config.yaml
arch: "wavenet"
model: "CTC audio transcriber"
dataset: "strings of digits, spoken by a formant synthesiser in many voices"
train_examples: 39062
time_shift_ms: 100
n_mels: 40
hop_length: 160
input: "log_mel"
spec_augment: false
win_length: 400
tokenizer: "char"
vocab_size: 20
norm: "batchnorm"
depths: [10]
kernel_size: 5
stem: "single"
widths: [128]
init: "orthogonal"
residual_init: "scaled_by_depth"
optimizer: "soap"
beta2: 0.99
lr: 0.0034
beta1: 0.95
shampoo_beta: 0.99
eps: 1e-08
precondition_frequency: 50
max_precond_dim: 1024
merge_dims: true
one_sided: false
adamw_lr_other_params: 0.0015
ema_decay: 0.999
steps: 22800
batch_size: 256
epochs: 149.4
lr_schedule: "linear"
final_lr_fraction: 0
warmup_steps: 680
weight_decay: 0.02
adamw_weight_decay_other_params: 0.01
Rows from block 3 of a small CTC audio transcriber, named by matrix and row number. Rows with one number belong to one channel. Each number is 128 + 24 x the weight over its row's rms, rounded and kept within 0 to 255. All counts start at 0. Numbers have three digits each.
After each channel's rows are labels from the 100 clips, of 14848, where the channel reaches its largest size: "peak on" is the class under the peak. Only what is clearly more common there than usual is listed. The data: strings of digits, spoken by a formant synthesiser in many voices. In brackets: how many of the 100, against the usual share in percent.
# filt: filter width-5 conv, dilation 8 (model.blocks.3.filt.weight, 128x128x5, each kernel summed), inputs 0-127
# gate: gate width-5 conv, dilation 8 (model.blocks.3.gate.weight, 128x128x5, each kernel summed), inputs 0-127
# out: residual pointwise conv (model.blocks.3.out.weight, 128x128x1, transposed), outputs 0-127

filt.105:116137147126133092113115122144140111170189113143099085104099117094123172083142126164154142097128154126153136141147139105140078088116163113136110117149108165112157121150118171167147132118136178125106106094130180124129134136131099109115129126149132116122135088127126132178112144155095162123116143141097127099102155154137180113170129147099130178120129125132149125133138180102123135134155
gate.105:091128130120132130150114137127132101116168121091144144106164123150132154133138132078124127131112168139087142125130140181166116172127120100130101085147136139113152128090135210127142115076156155133135137136088164119169115126111140115079109127112109159129100107181128114114135132126182185109147079152181102100142127128136117110123103159131111137128123135126144113131141129116121127122166
out.105:135156129098120087146138097132145157116129146191126127134105127135114160130132139174172102133136126132138119149155096160112111155150127153114129173140134143122139097127134098160165130134133139111127118112163148073107150160167099114131117096171143103154099068095141148080127110160129128164152162158120128098145162113108092170115114094137122086105154120123129160132137114147082153115116
peak on: /eɪ/ (31 vs 2.4)

filt.45:171105146115153114180129127135084074101124115125150135156145102108144091159126143099128135113125115131162106166132114145088099164096111149126137135103139110073139110109103122119148123148103183154120142126131170155137108112121140108110128108139130142121118145114126118114113106137134114121117165111111083164136141139101153147118106091149128158109095071170087133115119126072104146072160
gate.45:141098144093150106096114128154086142146171129164120146160135156112114109121148114131117079116127130113103134129113095136096111150133140127085122154119149147111158148165134103128123139120108145104100147131099096117120195148106106115122078147119160183118138135117093160117175129132115116097147105110157134091136076103137126125082110114104091150165123160156107152156111145147122120108180
out.45:155110131144085128138135143114162202145119171095131093110139138119134127136164118097180107122106175107132135099116139135072101101114114119146099150111126061115088132138109102127135079147141186108145141119068101144147145147122148114103126188118116094100155138094158134115129133099114129128168128113122117124113121086130140127131113129117140101124136119124099141104146114100145118109115
peak on: silence (92 vs 55.9)

filt.52:135127152113158102154099119135126131123112123119131125155148086101129154115157167178113109121073117137100148136169127139168138135145152127100150111128105133127094120140176121145115195133141107126097155138122119137128138165133149131122104181091121150145094141142100116138142119109124102128080128141162095159094171119091160173074119132096097142135103129131145145172141079110132106149135
gate.52:127119128103118144126127134133145198148118095141147107150167127125116083139160107120134137136175123121097136118159114126138083107115132135174119119136125104140131161119089108132129145087106119137109167168129126107110123118142107125133107171134150118104092136116102133131139154122146158147167098192127165134190121133133155095105159117176069147172133150120141142128158150073134129098116
out.52:138141124126104142179130129116112139139094106159131141126143134150105130141083154148133132136146175129106161107161143158101109113149099138102100125162126095123120128173095140121139111103141107099149128152151129122112137122098059124151109100087119120115091130096097224128127114138166160145119112130125109115132081130117148103155131167074142135145164157126140118132133141120175151118148
peak on: silence (97 vs 55.9)

filt.8:145099162138150129136149127105125156128122144128134097169153143106170112132074134081083108142156175121135121120077146128122127120107139126151103163141098124121105168096127139130149111164120117129142141106083119154122121080163092110073124128129147108162122120121123114091099102145134111118177142115124144132096084157136121152145127155116112105113108130153124119175107165106063112119166
gate.8:114100126144171103116145132116110079162140119133127112120116108106080173116154110122169130086188162167122135117113102124137136138137111113146100146098101170150132117133142116131136110156136143096118095146161146090110129102140130130146131128109143107124111092155154141106133090104122141114079097153116146149127169127178048136143150145136097085118137107127156123133161092152132136093149
out.8:093175141104160101103091144118139135148118160152137133079120135126112113130148142132093087189093101157153113144137110110098139152138139114151150144142121134098099074099166127135111137119121127176139146128145146148113142143130138097111167115169131132120167156122097140164138135095105094093118092123154151149171142132136091118130094151157140142133126157143132142106095079162163086134146
peak on: silence (84 vs 55.9)

filt.93:109142144125127123144104132113149117132127160170167136101132132147161145143175163165126082109141137158117102083174126100120145130109144122129196102158130145119095133131135105139114123130126094150113105139093101152119129114165138109154119118136159190149095157148108124121174127146115155138123089137108148097156146068157131088152111119129137119101110140112157107112152112099129170176149
gate.93:109124161085115112128113136104152143086090095129124157124097096118144124113160133156082116111166096081122132126134119151113119153138136093114146113100167187105119131122148091145089111111152093123143133133103098139134132158111130105133113113108161147115134121118162115118135071123164133109123136120115158153142101158106181100098121120122122099078123173161140135130114180150101177109134
out.93:125128132094133139134162114116154103171096171133108157134098128136114130115125123140094137163147072132144106177130151110130154131108116167140139127122132139142153137153127118105122169120138116154149122156111140157115077134081101116143168146054129141137137130119094121108116176190144124094107136148129145133123127114128156120120136116125141173095137189124142154182168145146144148136171
peak on: /aɪ/ (55 vs 5.7)

filt.21:137158136145112146127121126096090125082101102085145115174117125150119177150164135132091153133155152151090116052115120099130103122130116098132094106142131115134117093149161168114127100158124147131100086167115166111099105096116133127152114106161093147107111120138130113086139110144145102133114149142161137082144142152079127153103119143115100105130106102110125145109140132153149084114154
gate.21:149124148147048100121123094104112137121106135115106129128120113143127145143177143172167162109144175140126149157165124160141096188165105117117142122139145149124107107128112113154115125108100102118127136129126152127106147126135145150133135064158159119123181138136080114136158151110101133108198105115140132096176145124148141134141118106118090129145093123126165138139118146095128110109133
out.21:138168091134111126122133080116127107152127082165118158071116165105144140133073115121137141121129157120113134117166126101106144150145133114141131128164097154125137115122139150130112111072167140098093137097134137135129129116093120155175130155134167132121081106072118060156165152144113106116138149127163129129116118189100108152138146131107099148152140095119117101143151135136119131151137
peak on: silence (87 vs 55.9)

filt.14:189114114130155132164108147145130187117091150113125140102143145129100153144154139105125137172112167141065111100148145142123087135112118115092131112117120159166130102108145124148161142135139142102102133132120122112159136155154130097103095161143151089137104135121182152145131131103136081149136136106106119102116104189129155145106154160146163115113152138171158140151095138127140144098108
gate.14:134086133095142125151139138127131151143129135127103176144159105124137151123150184142153123132196103104068134133165105180145154107145125134157147119089144149114143133135138150140109146122114116104149125120172145151080134135080091140111176159129141099136149150161102133124127099119105130114135139154156183155147111121162150189155149124119109139166096125145131142123109149148108151123107
out.14:139161151111132099106160140125142079134141164148122131150143168134148147103085104138172116133090098122157103141140181120143130162131084106100134129182102102160118137148111122129153091126133135095138134116141105134106163112087121132091144132146134105151064104175138118141095131110109138095120114148142098087115105140136146119119144109132139115166093135160109144116063101132112134105096
peak on: silence (85 vs 55.9)

filt.90:119148164112149077126128135124144086120104182101134142111172118142132183070147121099168099092133123098135163128134112147140180165102173066121090123116128157092129167129132132089138146136143133135147091130157126102144166127131089131116122145144123130143132103113109118128146136113128121143128168128134150097089153155145110104118120116123172142152140106098128162153112127116089106142098
gate.90:104071157086123110137115149144148100132108120184092164128125116129145131160162086116130129131130109116099143117140128124135096135141134145099129077144190130156159165150123105123131160132141135103142135111124121114111130137141120166145118115124151131134137106126054124117116147067131135100136162157134145112159119106162105117144143090077148152093152150133125119144105133157153077101176
out.90:134143128173139114099129103136157100085116112159153086114165131090127122141120138135074109175169097146085138159123168136118144130132124131139101123169118091101154111130141131126106150090116137148130107144170135130100137129079129124107106098136119114101085135101140136129117164075128114159106134126164135186103148147102149101091105148107106120142137115164164082145151113111124120109157
peak on: silence (87 vs 55.9)

filt.25:108122124081102159168131127115144115143134098130088128140155138125094132129158130113145143147154127108189139174136146165128131128128132170098135112182154130098128072145124109133123129160075152126160154113173159133110170120109142122109084121133107114141099148123122077138152159136131174126151108127123156127120127115106123148107129128185149154078152132136141125136182111122091103105112
gate.25:190174115128121119117126119109100117159135111166107144138131147110121171095177144116133119073178133128086123081130095123121102123135159144149085087164137128094125093168139127127103105104120139104124127135159176132119152095127155097110108112139143101127161116136098139096128131118091101143136098114129158150142120092200100116146142135119116144112130124142155129100129152136115158169142
out.25:124152153113113146120106117143136126120124120090153111120133133104130113150106071102106137109153126171123137155111136112101156114157166105171089138077162049129160141129159137121137160107121088114159107102142112127115072144139135123139155121108132163138106146116137119121106133134125111162105163104124132166183139115159119139133099148085111137083111107120106120160113070127145125169106
peak on: silence (84 vs 55.9)

filt.2:095157127111082137142180115137091079145120101176132075109092149166160072149134137118138148122110124133145147112106121100152142110121100163086118151127142145130133129108129139133127137178130110125165125144150107131095136182102126163150129201124151103132150128143091119110153134117171129154108118098164134124138160142099112126141147150152102109153124145170117127102125121122165097121112
gate.2:064136119118106160127124136149084119102106178121105141154122122149130128107140165166111121157086136148128140100123139124124110140089147099133145117082118121098173116191112099147160134095128107148104121170129135121105147137138121159111113122171129169115118115123127113119116155105128145076159140156125121076122129104168113150140102122096063109116087123154114131128121122136082130141164
out.2:118108116140127128164168122106150171135109116127131083132111154159140067060160121135122129111109125152121126137083132114128117114122170122151123149129146119133138136121111099076117133165145128122132138100088136132088132117126082124085150139075129128143154146123119148163128151117105131177108131101092163110141119147166151079093151148117184125151097136086147144103096136131135135132088
peak on: silence (91 vs 55.9)

filt.41:095077136096164136105145111112163108134151132116127137142119136154101138093104136130131111110127155132099119121109148137135096098152160172093131093103116165103170100139159154127104164123122160131113134150112079113074114127111142143094127142128123099116141135152131105131053123124121128129163116104105115095163094141101111121129127158157104112115140183084144136123140127106127112187084
gate.41:111134110089133120127130135140142097136157135164161111168090142112139112118146142151115123089147154116115147147110105092147101153131115108126095130135145154121181087136110175116106162133120112125135122155159125158100133107105117100125137104160124096109175105130114160135114153141101120153138139120156108131149086108154088101115141151113104158160096181133108166127092090127165180066117
out.41:141104138149107133108106148082133123135105119114119103145128121078096119105127169093189183151145107090132108090143109116138136154142113102100126113117128122110102141127099121127120090132131120120172117114104147050156139149169147100112084115120149148140130116137125135119161109112143149135128093123158162121179167113132093123111167114141139125137135128059065114131112112125131129133140
peak on: silence (93 vs 55.9)

filt.4:122136111149137136163137166116104168149121117114135110120089118128110125103140093063109129115095167125139142110134120116143157130120130122105149152122123143136098145143146125130140093128194105161099183175078137144108123125145098122133177104125100145138156143082138133162121161165095138156107119104092138099145105101144126157155112135088125162133133113151102085102142114097143149104084
gate.4:150115135098131130139077082137122122114109110107123113160158141153152138091193156129083117124120132109168151088125089164124114110134172172150118119117122105097071157146125159153129184094162118111092148116121128098111140099113119114110160128099130148180147155140095142126129167137094170120112103123107157101120146101131126118115124132163104128130109133139152121143162142115142157101134
out.4:130095145107123119121145135190119122120080135109138135146166150111116066135132135088109146109191110128114115100172150145149097117107094112120132106108142106144109149149110137111156173137108108103173108119126129110132112147145089101095067124125131097122130130138122181133112120102119115124124138101113120127120130169105154107139107121122148139141129084207113142112096103156106108150094
peak on: silence (86 vs 55.9)

filt.118:114130136130115124094132101120120088093114132153129128146118153123136129079098172106133147096134180079145147145116160125085122109127146109132144116146158130099130184132102118144119142108147139131078134087128112113122117145088123117109103118132098085111159136129133116145140144123156140086111134089161166092099153169136162131141161110153135155121093121167069122108126164135136176133084
gate.118:088101133125136153118154144143127129142115127108096128138104134156152110163091156123163145102157129117115130136142103150086088125200124131156086131149136119116160113107117166144112150127125101132112166135157124169178128064126148121096159177110122097128118074180099155118123126139121123141174114123120115146117151111139116114133116157137151136109149164130114147099148117109077114091159
out.118:139145115161100141124093147135121163115135141131123133138153101124155105151165158140131148111145103168157161129150154083127125106123133134155139161146111110147135074073174067095117135113116140137111140143156118078117182148099133078137124174111147147130134118087129167122143122180160124127158113119109149108101097108151177114107131100118133136120144122126137142106170154172128141132128
peak on: /θ/ (26 vs 1.3); /s/ (26 vs 3.8)

filt.97:120114075106155140144161104133113166159136121097152134135119144136110151146133162123117090151139099098115170113124113146110116135167180143129149135107105103139147124121121126094132122123113119079142141083113158125163145138154148102121092097169124105155120148142141142126110113168120119118131135113145128098132084126183127129140125085138135115128095111133117101130196099106170170055155
gate.97:132084146121085137132084116175107142086112115096129120160136077117127129154138147082128145157161131129156133125107117159108174111146075121160094167114155124110131158166124127134108091120136128123134145138126117123103134090106142112137131100111129124163132142162150105105138146122098158143156123131150142173172147116224148115123108113125119126135141158155139145112165134117113137126172
out.97:109170155103160092111143142079145111129149116146145107143095122107123156101124118125095095146128139131116129075144110135176119095144065101114129132122124124067114140154147099128118104135174164129127124144184137123130099140131132135098104103149168122132162114129118129117150084160099098128103115124148123123154113110099096101163102113108117141177199134151152138107112126115131104128112
peak on: silence (91 vs 55.9)

filt.77:102146116159174132136099160147116108112149116114109122134121140118093117125140082118131143118114157162160140165120085162089120113092163136124102127136157116120095088112128107125120114167130109117098084168097137129062093105140104130150104124162150091125185108134124143093075135110127130134114133135134101125107117132157140138169145156104125116164138078139147148182109139085122134140128
gate.77:112148170108092103103129135110126152120157107114103136076147102166147134114121107164132089132152093118106124146122104142120128139154127106146167102126107143139140148116145129114120164119125116116114148123142104141114184130129117113127158127101130181114153190132076106092104135141130169155163137147109134116183102137195081120105150162164110101107136110104122134109094124129166154110119
out.77:096129106115138121112105164084170163188144143110115118113109099132134165161133137167162094133130133144107098120159115159097105136116135107126162131134112151097134128089089156121154106103106183079142136121113167138140164108154139139129131116106137106167174158172121140142141153120101083099181121164109099125106127141145129133117116162177100141125151110127155121104135123112111129127111
peak on: /aɪ/ (53 vs 5.7)